A small image denoising autoencoder, trained from scratch.
Model: encoder arch vit, encoder width 384, decoder activation leaky_relu.
Training: adam_atan2 at rate 0.0012, 13000 steps, batches of 128.
Rows from block 4 of the encoder, named by matrix and row number. Rows with one number belong to one neuron. Each number is 500 + 50 x the weight over its row's rms, rounded and kept within 0 to 999. All counts start at 0. Numbers have three digits each. After the name is the row's rms in percent of the matrix's.
# fc1: MLP up (encoder.blocks.4.mlp.fc1.weight, 1536x384), inputs 192-383
# fc2: MLP down (encoder.blocks.4.mlp.fc2.weight, 384x1536, transposed), outputs 192-383
fc1.892 011:447500500469499472536522535529519482472435496572481530514570468517516532483554388500510479531505542536489490524509415412510521551451573506486443552587560505471541539503556532495476499453529471536486535620494522501475369591454457473477584547515558521457513502464464430451472535449483479470527528530518529469467501534484526461589530529383479455531447468434488467522425523512514479427459550482501455406561538439588439449546462415539590510492396484506527550558535395506528476492541512481538469449521509482519529538523394590537554568525482667508607516531447447467520461476523519543
fc2.892 011:502515521438414581464439567511460531532479538511391475526472513541492502434455474559525552520550576456450484388526512464625477513456568505461453500647521511498533506540548499506486514462449508523442530584555538525508487457494517473551562506529528496451428462484545511605463450501502527523494507564582537491526554546446424406429529485451514552467494482458524413451466491428433518479553570552435492449458618565585506429462487502549447507516460571503356480592438531453563536476503553416495476601487488468503504526523494427497486476448614490478531477505537485488476406546418434421
fc1.893 007:501495525501529473450545511568530604493567531502573534530554541530484468562558652481503427440452494465494432474571556557577494529466461604565539539523551499507360556428466556463438529504435522461558565398547497430477501458556534501605490505569481522447535544491566412577459490437462442542478617626507506459567492488501513633517465469522534493444574468446498525584480508470479488522503560461447506552518524485460500494467550541520456532459533449606488506553427295432574499505561518480469516492515536509468479489441507514550462500464508483549426454498508547498508432519505464602
fc2.893 006:492543438454493535453465447518444515445493531435399469501565424412535380451468475516566552453480516531465456455477412423563430415586562581548526530539528533524582539367551487570478505493447459459462472527476572497461457475542457479532521496459451532491440481535414529554430481526521565545435536521540577524495499502447465565595444509418503395518447517540494390503482470436488464539492486518541489494516489496549515534576509395527562483496464577571552548483491507486403592533518547505503469444453487427603464541500500472460496621538516467553458530451532423439466525560509472526
fc1.894 009:506319542461486524454510389515473478484471607484564518507376456537589525483453566487571461423488444502504456486496412483547571519543461590551570566427502509582438485508505499553408543535490574502525604411506432490559651505519520497577472587410489449492495533554537490589451502594527486531449493561485425478561507478484465430488526512569457522448517530445494509596528477467466487480509447567381381554506508499508505481422511528539513518417486488637475517587516447393601496504541501549471437495459545482485537589532553472480545542492469504455483544545513463475465503365535496555
fc2.894 008:489498417476551514558483543446445617481445539403560462484505473400440384577528459509430510566492506530501509523379363422555501489477633476549596588555511570434568469448544474412505516463483516455517456616517532467472535470483508531571568433454495481453492534413480561510412439463583553492509477483534555570426441471437522457484559484394533359435449529488475538550499463458467475481449457544499492451466573530520461444486547448521576463497471559464507500471535452476407575558458448525559500510495432410547551457469470586473460398516485502468511541563497561525538540534477434473
fc1.895 008:477498520506522473480574474457500457579473527515514516477511525470523448558457451501468449568519491564426485543442486579512453543516460519531482503403419547544404463461491561547524503588497553551483432519469493580502614545417457401568463411497477550396502509468598473554541510593572422529555538522482462511556432529483392499531556536521444518569446585524510548495627470471492502492450450488421547421548525566455450543520419598560550415421492542510528492652483518491490511535465554551477447483438475614535532450580442530489494433449486467495550456506391534466488559449453455444
fc2.895 009:481507554466582504570562557436479437410412598474529433544427450518502531491504461411539539513490468473586540479403523462540542485550480575435536600450534457431517526440432477504472573538519502577510572489536539516514505528523510488531562509482379575477477440496563536527467531513542530454574505481478508490478531547562436536490578517443525530519440454555424561503551486442579417450545525510374503463412529599451438525445516514431524446478464519489445480514565427429480518533462469534629571553538488597481542552549518506564540403483522537521542548476405552530490545521522495556
fc1.896 008:497402492440519491508561538477478493507483585468552473559542541478538426484512527474521477490453419482547442474445545490498472458489405578492544479434546549505393538494499605523568490493533495484557615495547487480465499487570574497632596568541483518556485544537480474615515484542488472582502575480477452457483527532474531545547556537466461425399458511462561422470554553470514500534501520553476456459510482581437588549565552537521543497431474412613484496543483504482512502489520543505446475516448479459453482539578487418502589579442521561520496530462461511551455496362529453559
fc2.896 008:474527447455524550566529497434453548478453549469454427558432458436498406521516529558524558508544475523587536534475390453632524541557579472512535494578519594456585443427518579550426533481449459602466456466480551545454479530602507442491632562557619432496420488509461493562501438449507470578484471534593550457448548398492550434453534505527509419516470471497478573536409517451411577499482482509557491559443533442481472495458561387410593467427500411469456519561600473568450500496559405500454520499468539512489527502469565446499475426405505459533507491511519465531492443483558480546
fc1.897 008:486403501542595511447522447450443539516446580416581450422431489490536494478492586457468496477506518598475490492495400551489469453471540534519522515487366522497472448442506485523518516557501570503495443401482478487508524475425493479486450492437522564464522508507543569482416472562534584457507559584472510553537504463531466426394422518627503513552422539547483457614486371535551557459470463498555433474486535490473460473462464649523489451596469577498466471472453514441362599580504481426530493505433532520608498562591550478506430480451527350468453521490517459512498547417531471519
fc2.897 009:543517464418526502475526443530483530458390547476533549552551509500501611409531436487509515575446513446487504552437427459515482556599379487472588525550536495425493463573545536449435581482580354423533450464503491463524588490498433469436420414473443543591529537511517586532449496518474555461459477490514479497464538515583531548474518525593514561531518575584441556497490591438574493366545458508476481504515611639445494450456443522384525431495509518485563445517516544483508509447404519519501445504556449524492523482418521632566525387503467628462463475519373500468463537519570427541
fc1.898 007:493483514459544413509534369515505466560524517430592454468410496572518528487461433497456473497488483514501585505568513546484477526505513486534457476456451444493603463465537471441510429457564524551470404529397519491536560492456390459458496502501540508473508545569469579406548517481502500485491491548498527553464454483502452391482408492475487549536423495521499467525527477536507580515580459462572601542487586394576561480415515514432547418609466624485534492466462574493440469572494556540574449491510554510607493520535507562445497440525445504426514507454464448471512583488567457394
fc2.898 007:446498440466458454430508437504526479347426396507457637475480472456443497355444450529552499607567536486394477488449438542535442585442543559455495544539446541403511442557549504528479462590579431424467515539471537526500536510541472508442439478486394520516424534552510454523546456500471425472497438518451514486452591517507536548450500510551520419453509436466499516432522565539490493461442470593408425488396537549501443481599399520474520451573483578476455390493518630475473459511548554490553454528452502488489513449573450495590544421445462462448447530520442455523476606472491493537